From a checkpoint of a small image classifier: 4.93M parameters.
Rows from block 8 of a small image classifier, named by matrix and row number. Rows with one number belong to one neuron. Each number is 500 + 50 x the weight over its row's rms, rounded and kept within 0 to 999. All counts start at 0. Numbers have three digits each.
After each neuron's rows are labels from the 100 images, of 14848, where the neuron reaches its highest value: "strongest on" is what is common among them; "place" is the part of the image that holds the peak. Only what is clearly more common there than usual is listed. The data: rendered solids tumbling over patterned floors. In brackets: how many of the 100, against the usual share in percent.
# fc1: MLP up (model.blocks.8.mlp.fc1.weight, 1280x320), inputs 0-159
# fc2: MLP down (model.blocks.8.mlp.fc2.weight, 320x1280, transposed), outputs 0-159

fc1.360:473469450436478532475458510433414360566527443534474411486484518444580442461486525648541531606471570472471514584518490557537466477478537474513516556463529545493483570490498464451416530481423499519460467498538526506488537475492439485488483529528447431589537570527405463540553448486552493462520487411425446536457450503592507486514516510490516511453531493439513615437538600506507466504582464479476475505489498547540522450499464445434440512505548375561509481500396589488444444552552534
fc2.360:466413439502415485504455405489484434490537537496530518448504427514491448531591467479490510502488531471479563502541572428508456478633544565480488511431531533499617499483507478560450516538428410543576539466538621475581511492515462594538480484460479449436539503501496541504468438519539537458508495515575488583535572433581486487570500584439466539504506441518473430479538518412573482504532467519527566494527459590499437492387473490532536431478481482560491472490472475544420494407416473
strongest on: teal object (100 vs 19.2); its colour: teal (97 vs 8.5); count: one (60 vs 25.8)
place: middle right (53 vs 12.5)

fc1.87:436481526457449491498519447440473531407545459433524493584406514592458425560495459520509538474496495583559497495636456463550510589606496484590406366524520574532509483462500521465504548483484508472521519557352385579438486527520525454556476441450444470438463528450457524515467510590427485494467512470467535461518464524492495486497455581416485452475528508570494485482478628418476466486435464467488445479442540512489552461507507562492549509442537417404517513423534513453534526548605482
fc2.87:493540552468475525452495463495487494560557526501487408492353454496408512535606522536505568482434489503502360458503489496428589505580555470573488528538548536502495503441467417502465538521455369437524577512446492503497442448423425459550540449528516484507425490542515380412457503484480544463456534504443558540546399403458466467539582587530512519511472537403556520483402466508465441494546633521547481461494553536540514499513453510531464472549475519442496512526458450473451377541471460
strongest on: teal object (91 vs 19.2); its colour: teal (89 vs 8.5)
place: centre (62 vs 25)

fc1.667:517638418515494513520458493475427529397489558579467527521552465415466514519541436577574520479548495530472451535627349510478404512479511533551580494533489547541524591479418577448487524506464417575592528537449495507492535536576614478427465519494552550509517477525535504598499510451487541540463556535476522432506583534558375538577559510544435498398459567439444520463489491383523453466568453452540429526433514459505513557506434499501519452521494468522497459498593492466541518584510492
fc2.667:641494494519528511514604560577528490474441521492531499500512487547509469486497448519580408512498557434482497464545519479543478479454467424547581496446446566516608558470461531565542441418443520398508537444553437515507463414524511518522459511590544472480503455446464491513523426385510477539541463481437584524476584557537523525569588473520540624494485502505521541512403521471617467597532473460428581515559482621575462518479578540507473457401552499465485474510491512519506428463478560
strongest on: white object (56 vs 19.1); its colour: white (48 vs 8.8)
place: bottom right (46 vs 6.2)

fc1.24:506518436507567446481513521517508504459550506496591556547433463547524483544553430504523451529502404495445411528465500529566434534459430503553526510440415557491525555486442573549519535483468548564593457503529417515481576537556507475539572546502578464459436560492553459474518517486467429535470504505548434391508557506443553459439555495466482547388473438471463554545515510563588501531543533477461556452443417480651489485472535478393543538461516471525462468419565494533505495441585553
fc2.24:456552525501500468450587486527436417436522496572436563421545521547523498474445481531469499506498568570457469532462497553443554472591532565498584456532489479490565512496424403640549568431528512528436457459545488522551437472478545528504460518460432431508462604617478570488528557475507428480504516537461530541474448465485504518530393468507497496464454499467514479530495479501463465401477433439567476494477476571475525516493560473416532494516502511482436482519558579582488425535510571
strongest on: orange object (81 vs 18.6); its colour: orange (76 vs 8.1); count: one (52 vs 25.8)
place: centre (63 vs 25)

fc1.359:524429491502443561465509551481600449484491464524440506455481475535480437488425501549501489474456560440587468458488482440427498448470539460484453453497579488417389479480500479572512528529586529536443564528478613591461574449451524503499457550463548468400564497513492496529572529527608500545515474572456531484509511492501520558568430478485517464463406556565464534497490585476616489433502496523550460497503510559477472507461431545471454538511577504414474503554485448510531481485480433
fc2.359:568459497492438552565539514581466461554505492483511462522507539499452490466406477445471469504552586456515583434475547592433497550471504456478541482526570520502452630467480487522550477538510476527558469504451464389539452464419493514454468453478543523497471533561492531542481443460406358439540579475570535585607522554494560542449432442562505509466435529497523561540560434506540507380472490443626571503451457525527571458522441533462480532478525410501487448637448537493463524520475517
strongest on: count: one (68 vs 25.8); grey object (49 vs 19.3); its colour: grey (47 vs 8.4)
place: centre (51 vs 25)

fc1.660:480512468505458403519482495525476484527432450556462426472488467573402522436566513505501439566460446503534505561557397523468524521471546431480564500470489524498462419513472440422467419489483440440434420432549582536537473571519490482479447504589569528544539574454454482394582520405482537495450386422479594423461477370545456512498474563426479474430464437531472458535451502424483425545547556501488470423530437473500480467540464397400581500556501525353494507512536519526483497470415497
fc2.660:491493431472557561509495559411488466397508498573490552485453488572511447518424491491477562499484505495511467510531598488534460533517470467534444509572439413515461528486597451573517515527412434481538504451488543508416559429499466538511480516501509465448375501527539553538492493469461475506463521411566427469524474546495473422523492521500441583539451490533438556598430434480559480441546521501488576508502404535436472508429438487559407536591463457500525579455521489549453488453564474
strongest on: count: one (59 vs 25.8); grey object (57 vs 19.3); its colour: grey (55 vs 8.4)
place: middle right (38 vs 12.5)

fc1.172:539422421480491503451398514553455463517525515534401441448553487578479566508511561549458489471543512496554436483457465437463602433547471436539581551499611457633493481459440478494538535429562440493490529566503443530350565537570469452531466493507410439469477475508529489544472537588498441565504515603459409468498465521434515476476517469560550529520484493528481501456511503576527475515523423470572486537586509504531499475478629474468509529515453516463449493456519454410567417560519463
fc2.172:431546456494538571506444503485514398433489503394533573481410427557517545543559515442486562463554481542516450462546528449435436411468507513519590503483557490513496503512530488507502431456546471512523485398522542428471566501545455490437540432487538563530453558515500527604465485495507447526447384416553577544493492418468553524481475562486466496398514527544546511501567569504415552543501478439420483497442586531459485525558490479437506487451434555516575469466553503422503530451516495
strongest on: grey object (89 vs 19.3); its colour: grey (89 vs 8.4)
place: centre (51 vs 25); middle right (41 vs 12.5)

fc1.257:489423476545481517548472515481522519466453454456512491475526514446574511482480527418527473495615545593459573528590559544529504600534417578525460517529495513458556646541547488564444528442437505533500520481434456404543528440446491522501541391534433505533446475562630526582592477454576485551464549526548530446405440513524464496498477498434539450511493504511473479544451476509402550431498467436472491479462481624503425526489524500559493492582556542461501479554425544531536525466469428
fc2.257:482499470596449506463495435385442431487404548555495482478444501540528494400531552526545538451502510514588503503483504523429470508459528552586480464490482497480461485466488545460385657579454541558446417511533548465501496447519470438510585543478407468610557539463555512482604430443500617562508472519413434392569525477528553462428492489513500517499457528484522469528412491458527551499459480503516486531482413470463484434484513540481501387478496497470474482596520582522513532559386443
strongest on: teal object (77 vs 19.2); its colour: teal (59 vs 8.5); its colour: purple (25 vs 8.3)
place: middle left (40 vs 12.5)

fc1.373:490443552524455500499533515555415524568461461538489446424513469512468461491504520501403526468536535534519478463476515557468489500515560377539502500520481487451452497467473475457462440509537448457411480462459530650449456463434480405476455455433491454547556435500601520497460519474515451435496468529532387508440517481471505568592441406388519558555571532579464434536592481524434434461524504456556405577529419428495498460519548423535499434450555489474532407432453551498569461610541553
fc2.373:546444539596553400535570483448447493550522527510530522477536544443504547509548453511455546530599538430434386535394576548470477451477550488564466510471525410579480436569613406521430467444477478431628552422475497544508470496503524476579382461464443465453496402547508479575481563483465467533463598474471566490490478493512461451529524538517443542506398488517546477527489368480515498465459597536526458419458490516473505555418465504496552448538463543536450567458424458470458550601546475
strongest on: grey object (89 vs 19.3); its colour: grey (86 vs 8.4)
place: centre (65 vs 25)

fc1.349:605474507460491484459480520628560518533471447536487515460601534492527534433578592532525477548456507451549494520587487463375596494458353573510601498447537493582504468571552444542549468507530446617530424478515504497489457518442482451482428625508458534566448538506457462530473539504525498430483434547561362450510551543498510431568454479493528467522526502508566467516482543479531519490455432468530548557430511509424534526533495515449475498489508497515575488579583542541510461523545392
fc2.349:495443509525488539580472513498528422452570446514533533514484485518540556425513522485516613499445575505449477476507539525493389530514473495506496521549517484411553503480491543523529544526529364513498405442437451555567490461502535513430451531514446433563541546529496475447546491556467536516545409514450575350485467570442543469521520451465522586467524447498560528496496402509563491438447520370414442415534492504505463519516477500455580543589398564503603456539511611527534483584509480
strongest on: orange object (95 vs 18.6); its colour: orange (95 vs 8.1)
place: middle right (54 vs 12.5)

fc1.394:474490513510516484445509497567495476555529529479601474434518506507433442540542527507548429551508550427485498475480527514416486489527496492508373534530483516497575396560439546484454499587625543557419495646521472592452573439435471549463453568517425422561457551477530560503473371499467484517482528418557415447383515521472475503462448554520482469388579476511545419448449506497569438536458505544523431566445484411510508462475496513481434439450604502588471554512592574571421424579467432
fc2.394:431527466535571513596575482519494512554542424370561500464467458432478471475498585517370459481523489516556500471439558499478516459458548441451511470428624470540529548502550552485530481451538508529512456396505490480472432549559451464455467428536535461506571583445462450454543501494528537442556518509540458496625517468500516425540463440463485401512457565462519537611428457421468521576436507559440524563623439585494469485484623397472604492426489546471473565482478456392532580548504516
strongest on: white object (90 vs 19.1); its colour: white (86 vs 8.8); count: one (54 vs 25.8)
place: top centre (42 vs 12.5); top right (28 vs 6.2)

fc1.641:506447509469461506511513430470475525490551545510647433491531551488527520558498526441488481596520533477517506513487503480498546531493451528520506570515522428520529411459504427570570564484464422492573527482454479607508517540549464396479441500559545541468510436450488575466565418545466553509486557607533504613439463507470528465464557390532417475541464553468398491532432395493431500445480421497513431592495564513448489521467541467430471486579528511474509524455564493476394541467473573
fc2.641:447536475549492459506595475538478454497482499514541504388564466459443534567565496478478575492553542529473384548460497417508498483443575524480459487540481510458563569469466541462542433493528548515482478435502553429537466460434497456540512425478487544443462479426492419496558430513469523573534498464552449535489522462536507494535384500472459481465423482477506533572500455452564491418476484503487438553447405549524538519525519461538505482593596621560528525462550530532552498526515492
strongest on: grey object (82 vs 19.3); its colour: grey (78 vs 8.4)
place: centre (52 vs 25)

fc1.744:460405399464509472488467520494408475473448587484469522506436454468559502512551453445422467522422619519417513439550498479549523516518489419576466481594548494542518440512533551481555489434602427600522554560467509549484491431483518511495546510514532472542504469518435476550613474505514491542519371497561522477531491592498522593453413562504491464536573463515566549475504515481583560539427491466527475381505448437487505556505484491404511437600552450545450674551517570493541445554461509
fc2.744:495548563607433566544558515567443547440433511516592580559529487440485481459523549594444482480528575474483457470500485506541534496393521477485519429422557499507439590441502513519493453519446459490449460481502567542472490484519578454451415469584477470570457477515548526545594546432493503494415526534539466508476523524476538470512511591571538561543485483580611589377510484493449504567538429561480568516554569489427503516519588447542499573536524565442466455504553553313498469480553478
strongest on: white object (64 vs 19.1); its colour: white (62 vs 8.8); count: one (56 vs 25.8)
place: top centre (42 vs 12.5)

fc1.589:535500524548431453408379466507537507548433535478479466594470491475451453459532482473465499460514477522490525464579477537525467536514489462508409516459547555541504379512454541579556389483451516475573524451445514542445498534565525497495601506592585447474561476478553465511566518431575414528479508472491521397442477566529486413624510498511465483492502553587471500391609546534402497489587418496536462562518528539560426440561474509502511361507469542576552523483493536552521438435455535
fc2.589:470554554460485480546478447507509426488457522589524517668495589438545571506510500580578491622459457402416470534585540473459495504455419537497490489493514522510464458482496463528468555493498435424591410463539523443578541537507527442543487488506496580490575469505467531476569437450549535605508598496418440479561447507587550585569560477480531399508512532621434439429445474536430548489459505445479501537450480443510506461503453483470504495514540507521392498525636503490456463547591501
strongest on: teal object (68 vs 19.2); its colour: teal (58 vs 8.5); its colour: purple (30 vs 8.3)
place: bottom centre (38 vs 12.5)

fc1.135:675488465471595474473448445532500592595482495505534439555509541514506500522474564483532490579570499508489409555509520441547566509421533611454505467537501411484473540502491432489461595595548547590449524530540470539437555481447508467494506469556556424573540534514465441437451571507570533467499511572557438457513503524563580488515508506447431436449532448468422507520541489478547504509481448464535465609567565489424521495519544495527461534424422539499451506548463404430473535487511588
fc2.135:546456458490484507581401505417402476424497430521487476499531485594571595557445531531497543428417507459482462496497456502480486535522475460544484506529470525468509502444429450548433380522500444556570403549533534541608441470564523449434499514493439488501531476429466496488590520513515540481475572530483599513522492453526517509502481576478529480498430444495407526443511487482506505517577584493478536580517443486495506512550416630475560540436465506542467533502483521444543435515464487
strongest on: teal object (75 vs 19.2); its colour: teal (72 vs 8.5); count: one (52 vs 25.8)
place: middle left (64 vs 12.5)

fc1.301:453415554435521481457451525535561469515463502519427532512480587489589543499492466459558499579536562477387583534468474542487494493547512516430511556429537538433487537542463492480496493553491574453481580521432467498499526511513500590416506637476507536486490450494426525597513524491479423485469516426495586480502416581419568449530482571509536470539462536586499437552439538415548495575513542425525504470474506547468511561539501468504516476492528383488496519498529431516559498463538581
fc2.301:495548500517422499526467434452531548516498486564527601475589548446568489562450464514455498523474482581379533543538406427441526503519516551481537411519514460555550567502592577525427467505450494440438522492543529422489459507439453462546488474544505623480499502377383473553484511531590493436496582433452407399487578419544575429502535509435455591444507559544500467447491489497478510530533454534515555521491480515374485445535473440565474557482415486505415570479416530519489512478343498
strongest on: orange object (41 vs 18.6); its colour: orange (34 vs 8.1)
place: middle right (49 vs 12.5)

fc1.600:517486638510520523434439567485531539526522458451546439565467529626450491459402476542514492533485518452492441437515488511506417537457522489497426606451460508314481569453446630453435575481530511456550458507498525414548555580479549520434572484454481524512528513484508552446482462395557515555530495526556513440492515490587566529549583528463558485521444426447509483481483485450511421480535472523555462517442502560582439508529445403490368554543447578518502515493448533495506543575472576
fc2.600:588498556563558594475520441425607418487549461530487535521579599522434438480558354504486425491420492458469486513469462550467524563446440524514487508537470463467533481398542505465549475553531389500611520548511548524561531540538475536569522548484530541349494545528492499610421497499585500514420521461609433473461511496523477525505545558494486489506370460487448509473484476543439419509493480612594499516561527409429455576471487398520530482485489529511522535515405489552668448483552456
strongest on: white object (82 vs 19.1); its colour: white (80 vs 8.8); count: one (67 vs 25.8)
place: bottom centre (34 vs 12.5)

fc1.106:507494483520604459512552568532512518443435415563428524552492521500521494456508584496478488407446459533446548511521468519471399509564543485501532538414518647581528448540434414498555670495567443480451495533385462493552485413530520446526474539417537468482439510513627522507435510530479538580526528503460562502489463517495514519479457426556522442483505511538539525447519510596535450427516456498479463457492636504587429477493469535586497425562443431456527569457535577498551544513423559
fc2.106:599511452489491491431444492572520482409559476515568458526431490459386453515506444625484508515470614473536529544546500449484537559462467486461531532524464411526430492506541551518494548495525389500564533596540550508425526448494447485509409501437497461560513484528513468499507513463517438512409494460520486519516548489414516549494523441564574551513533407484378582426431446425573461537564514528491467473444526642561509392473482417488545395474553470438482433553562517466491407485499423
strongest on: teal object (92 vs 19.2); its colour: teal (90 vs 8.5); count: one (53 vs 25.8)
place: centre (57 vs 25); middle left (31 vs 12.5)

fc1.734:455550550558502527515472524541549479496548475447510480541561445449548475423512464413410522435514518509460496582527494571504513573453436630565537440457567415509412541488591535527442529471536620486465538517560505570464541559401413468550488512502465564542567465555459482529525567521517496480482445511504508521559474501604383365518436498500502519534527480481459512475496519427464502493444447496412549497468474456439485632405456527486409550549395494501480480543483497497559504371512437
fc2.734:434583476527531451403499416492544515412411466432485440517531410637564522492532478458440593521514549459483527467534578598572550411543514462449468585506485549496500482439502482451475546392476480564536488629528546480564492507510490458480468568483510502469510427471470472555428498480402471534408517531483540460433529463406497575580544545471519517458471549512544463452435485568464519485529560497521563580556483463558520471527561561531475600513514551529530457504526470537433479456530424
strongest on: black object (43 vs 19.3); its colour: black (33 vs 8.8)
place: middle left (43 vs 12.5)

fc1.546:472527471531476459433592548479494498426490509509510528507430495549471505474323508454478475546484492476519435562525489539493554528559558540489536432518505569489445515491453387574499492509494507493525484522566532598472452518584516517484477500529437500535574514460537522515519471514579479507584551436578506503413481416516473469473490568518434427503397563523555582500537561497454543534476465474560492376414438520464534537494509535459562511481469474453507482496533560461472490368520598
fc2.546:542637464490448610549477534482463647505449543495596513509385483565507444529500480534528474544449544457535474507555598486492506635526410505562488447449558575524482536490448533490485542478478436433555472483490606565479519595567406482520587536436448575468511522451404454505463491556458561437446556508483574564533521518482456511403415483403529554443457481502474490527509569451481500490448498462466514541578523482545526556507445461542466509516528544446541381493438546458510469511508496
strongest on: black object (96 vs 19.3); its colour: black (94 vs 8.8)
place: bottom centre (40 vs 12.5)

fc1.167:420393533466400477424516510546512515461555454427447523419474494470466631499608456549478548388528593490465502475454559520506504515505502490624588507457570453458564506536504557526461508480517493449496477374480524463469513542515647525516486568423469528562534519432630455527577469458402480553595563566475481536599541517463453461479528520466451525543474511555494493510533481510503469533560535496518438538384443437478502511466455447529476533536469599514455586438496562470537434389483454
fc2.167:509514543479508556443380463487479513420521470534433484564491549437452482459474505475598434434460450578526562417526384548519560535559606471432489553498481491528488508456449540467581495465464444600436514403570445409474485579495595508463466465534494551386518504553408448527467485428471521407529486596470438454431459553496450612361450540508587484576504579549546454490441461474504465484457586548537543474536477460387614501441543478536541500490467529549515494570430497498523460513534513
strongest on: white object (96 vs 19.1); its colour: white (95 vs 8.8); count: one (55 vs 25.8)
place: centre (52 vs 25); middle right (39 vs 12.5)

fc1.471:415563527524500526425489487461436494515481418462477495470606567554408438494485534486478535448570473441560485453514489414488540534472506470473535523490362476466411362503457479518492424498546534403552535447416463500486461530512431527472420511513481637561513530490435461485472486541429546460508448429461456470578528552423575479535486502515484450462494496487525439540516529410532466520579497491488473461546499509498478464413475431532478547576461550441519543456607467379525444564611498
fc2.471:505466411413560406547553538527443533502459425545488560552428509486548514516452511508457505580538467534498484444458513487593532555544515433586416561492507494491482493578567516420469535566491525488533518568565483526458450424393475548530469523514529499533427456509529466490523460486499603484527507562596559461488551523537508568462505448481482542594465481425522561483491546426544581422594438521493504505492450514453531549446459521431554591437564540496496496495445567516550544526529536
strongest on: pink object (76 vs 18.8); its colour: pink (68 vs 8)
place: top centre (48 vs 12.5)

fc1.2:483512509488519526488472612479593523522552428509472524494427547489465611503457435570474593402511480536468488457592556510448415496394533435422584436413465460414535536457536463495481516513432587484383539504416569484509548475454426520466426574530531503564481529481533485464443536541346432506518604542457485539504484562500503437463533442565514524494565562484519539490519463550433596462482417466535559459563532533492463526554518580486398437433537502468574450540574538461434491495445548
fc2.2:371531471512512547451523444457380575608519468470579549595566551523501531419575459455493500491458503590545564560433507495527520481480533525451464573510461542557547485616525526505456473449414472521441471465418497511449570453583526504532473381501533466562519501447529599493455538559469564549556415478463479526420422532522501519468521632497448449477431556557541456495551546469487485481433553411418465471462530479473511419563533595496487458499456520533526483503525514497533572621490446
strongest on: count: one (62 vs 25.8); white object (48 vs 19.1); its colour: white (46 vs 8.8)
place: middle left (43 vs 12.5)

fc1.626:560514502561465496505530497452479562573581571491478473425518428530509558446485527572538609544488486487568508548484461512485476475528471501485443468477534554458407498408503484551478397447541434484564455556514577467519495488541533451544460524492468408486453415477498515496457417499549485444524562512621468493499518524548479575523574531627563511557446539487466501490606370550499475476514411442531485516556480441513571481591537574599537548480476635559542544501552395416517476489522425
fc2.626:528469539574541529456488513436563480434529449512460529533438516479585489530505538532591577379595458411564474556635540546573492492545583452424577559487547481516485512528447494467469485557530440513483493524433448556504513410477553421529518518477503495561573501573504457497375532492564530509435411546548543539605552483493443487551514511417556503474436495549442552415499425495533552601487477509447481443443501505500505405592458484508526441529538458463552490545547504532511493434442505
strongest on: pink object (48 vs 18.8); purple object (44 vs 18.6); its colour: pink (44 vs 8); its colour: purple (36 vs 8.3)
place: centre (65 vs 25)

fc1.5:471507528418530494438485508520546532542547453548530438534458581500485593560482433505482480453452554528495363504612553517498562481386587531460396626392379488522495607522431421482430451467546506560495533500534461481526543495522373442407496492536476519504504494472408486411528480501334450467496476529456498541449524459564506487538563454506455495549543508482463549359495522557507485560478473503545497540499583511468438603487505520444543562563416520549522457539490439469458467433528509
fc2.5:581496455532567523515542364544532566526440530522558524554451550597564447485546550546422517486587545594466580593521546521511499535542583467471481563366572479451568441511518505473499391511477550439601470457579474420469525494480476474471525556445426506503531559581410566475470561577543488553533437530431432474589474452484540556489407417508486414488566497555525541441448514464467491529522490510506476472561388457434449598474484466494525513534434538518489532575513578431492444469521532
strongest on: orange object (96 vs 18.6); its colour: orange (92 vs 8.1)
place: centre (62 vs 25)

fc1.239:535432461504486416502450516451454480516540486419515570489562511478514474567620468628515525512484526517513520421479508531530522587510506470548509473513448537510486507497520539454499391425521542515536450476533502504436574458607554439426456481559432454451401427510397442495514364559499480528469531460497474428634513396418520499458448543528482524525552490410526459508502416518465479473601508429554535586426568445400486531488429525516429513436485431462429494377537518444528372486559555
fc2.239:465463557453413474437443530429503520503498444481471339569462510554550502503472525604478522532503522605532553620513566536566473526455474401479512467484538481497543478501498435574434516525443565462459499554469473510466600381459534517608468581459483473576510511439584418507479519453395533533427499579550539480516572497446501567641541460490479501393483425498474499438589559483464456502444340468572519515508475473574489497470542507513477426483637490431470505460498477555478495506477533
strongest on: teal object (65 vs 19.2); its colour: teal (55 vs 8.5)
place: centre (59 vs 25)

fc1.372:488479527524546534506413492444536560464572490494600464481521483513509508449496435478450531511620500454500532448590508491518551495393475589603490553449473498503552451520494471472455472404420546469539487500453455433575487489508465387477541546436629456494526516536523513526451468557460484358502482482527515546538510471475514548548523460468487443450541446561632505557455469529438445514574510443438496507451596481516506394568428523438566558488455452393410569466541475519529577487478479
fc2.372:450488483531469498623557532443519459470454452533468428536519590448471486563484517535501498519530560568537586605470481387457415468404505416550599460483482551566592411496471554485531471482433476461532468501518574588441597514471441652603491549458436558477489512518493470505520490510524451432512608516438574461448401422517511455603594512499492456465534430497572531514536496525473575508614462435519454460511489543433446532566474470499445534484501570467530396579489457471565519491497476
strongest on: orange object (88 vs 18.6); its colour: orange (86 vs 8.1); count: one (58 vs 25.8)
place: centre (52 vs 25); middle left (36 vs 12.5)

fc1.490:608460557440539541491520540450550440505470633531488449506510540444583458582577467464525549530472454461463449614473556488514452540469517492438498532497450479519499550510515565514600449514377530494456506491625445513529507565451415474477510394535537536468504507577567381496486436467433461462491608603501481553504529543475502596475542450505534500464450533515504453569567578506484522489577536457486436485538500486508486573491450541465489421379465444473565503545587451436552461425476486
fc2.490:569461513582492445530606479498446500536509472573550569495539513520505503525656564491387484456486450450382608493531496458513416575526531429424445519459527424401503544489465561553540494454543526510453471545562521446516442506516441550448512540450469496499464444502514555512560485581535571599498529468582518470517550458463526435461521493470532461442472531514502502562486537457519566493517506581541534522518547473458590420521441494443617503435514536598467538478450520559521477479503515
strongest on: grey object (56 vs 19.3); its colour: grey (50 vs 8.4)
place: bottom centre (41 vs 12.5)

fc1.645:404530501556426500516459469354486503482518576500509507441606489425454481515494481616510476432536496473416590467442463521570545562479538464477445507423512508525548455557577530480526557510483553480458455549511530549546517497443582460471458375512517540515570594523514458469443417456551531467472550421578529431371477576622568461520507504473542488446498410524460545546473507540448449577520551483562570502464421558452473523465560512440441510470461462531449483505601472457481569589533480
fc2.645:490606616523511499500480600545425463496541556376491471488434498488503412412471565433494431467414522504522483423460385396563495470572497435600503451481501469480587461491443488482502425425445433567534479562434422554497476558568478512556572457498494479433553603531404517490506474405469411484443449478469541426440451542527537486455541499541465539612512542533489527457440492538428462402540490562461413548541410482513523569528503475482598503443440508452486581485520444558471492447557464
strongest on: count: one (66 vs 25.8); green object (48 vs 18.4); its colour: green (44 vs 8.1)
place: top centre (38 vs 12.5)

fc1.633:436523490446624445465500521480476548415554446366471466460499496372521521463464468515479517490448370484473526584476501495592473559589515526532541487500576553509562432605417508614541493556495468450424544411461545555520456481518470530417500502553385546559510486491500579603539474523514526475449534498483492432465431418465496527506527560491531553620481495412513442380417485473489496500503496507561477551530473437444609511505436509481457421450398516521518446523477464448521584526432520
fc2.633:459419540498489576467561481515561571462492555499542496497508516514493415578510575592478504427448515580645461526545582504539626510553539502434529421606438558450452450474400604495525483510561500522502511487474473470489401511472459555515416505563553505530493530576513588401523485534484472463607500560451495455461597420500526477535519498469488464525528407468386423561440513534426561446510522498492502438546468544529449486461498460524510533453488475421482513422515548504433502507554516
strongest on: its colour: red (28 vs 8.2); its colour: pink (25 vs 8)
place: bottom centre (38 vs 12.5)

fc1.45:508561451448552537508517458490508398465444436542497553499557469571527536443530429430527529595589434488454526502497517389463469504595516512481511533485486453543421469484515496442430549436416501520524453390507564580431483522525551553460575609412520514499512548490403555499553471503437555473507529496381479518550480511469507540521486548454562508488435439557470492581518493492552497625561480481495391397522518470468387474523485383455493452530509474559532507547541482505574528516517531
fc2.45:452512491471519434442592508519595496521467544521444497511543490352463500512456393493601412498504504508470545523413504519502505551562461463495524489523491453512491475537473498540494430518517518456515510582538476506501555495491448509544433536510521427548581521511350499460517554527530561424517500471600493544546521528597546519467524517536528557563546490465520507509516563548518476542514420518489524450456516500540358442564453506456521540527415485482543485445528541452523457504512411
strongest on: white object (85 vs 19.1); its colour: white (83 vs 8.8); count: one (61 vs 25.8)
place: bottom right (27 vs 6.2)

fc1.260:425466472516443447505486484550586480532441480549453491490463530492513542410529673401474482364476526422528525513450547510503554519526517479542539543553472483432532531538459445463537439524608542457519573427393517521440562506407576514504451519525506424504465518561563488519493405478497568522471534474510531511479428495554535551444543540564506477530492553463558492491516518538516475469548446509476512514500563432638562513528400552480508502553476399539491498635411520469466545573543542
fc2.260:463551441473551486458502523433443459420443491576474432583536459538475575542460467489550425501537435461521580526556571484400572473571584545465386531462426450512526537534503482531497620559472478453413512526517542498538544497561560586528390581531640436453489444506464531446456548548533517564479432499473502544522582455408525538496547528463502456509595472466520406483520480387520484517492479504489538504556507469452506544591429413585517533419494424540499516524500505486464552523432503
strongest on: pink object (56 vs 18.8); its colour: pink (47 vs 8)
place: centre (50 vs 25)

fc1.702:450472547478519554461530480474424458444465522435533516483516494623496573471498538548536431577555572514471414445468545584501488509547536480576532551507513538462471512514468526511475521573560514510593488450538463455489491404546516578462526594565511431559501430591500483477444502447472565480427508554507557537443442568559438514516492507480465438577421503474437460464524447475499465506432523504486566515504475552545528620463504520579519430471571527515559481661558526515443509517551497
fc2.702:517482562535471512518559577502515511519455462468519401562540492470474476452567432369413376616531592435464461505484476534465500499479415567469549477404496512455544465460516497433523543494486597507510463606462427492491420508589605530442544551475527515534433541555548441468515427580487388529466547554595488493536505587559563502529452555540426595445535511444443483517565483479484527453528470395595615464526529560460527498545499436388532457462510448505480488497477463553481466493509462
strongest on: orange object (71 vs 18.6); its colour: orange (66 vs 8.1); count: one (59 vs 25.8)
place: middle left (62 vs 12.5)

fc1.603:449482574523457496506558517571518584545562517486434465484498437583460421471497508489442513433443518560567400496511493471449497579523483574477533540537512532549532440590534508508548587505543503457541550466513538573484511522581410463525508555531475562567571449549515433414491538489465657638520519370393542543454402458531511524495399470546508477498468473607482446476562485474545425452557510423605530521556410415557495486434450521495448504450497554448419505494445500532550497444456473
fc2.603:484456489585510423461531543488527528484519473455530542482507464545566494445545508584419595474512457463459530494569572578571523497519517556452521618464486551518478559537473482523495384527473523493431554536554523452473560570488507509446572467421457521482598501488487471527518488527502472524422458540466499479445561530473557557474570508505408528479545448554463507573560460477515488567475401400442559488471472479483548501562523467587441465550515444539474411447524498487429497453553540
strongest on: count: one (56 vs 25.8); green object (51 vs 18.4); its colour: green (46 vs 8.1)
place: middle left (45 vs 12.5)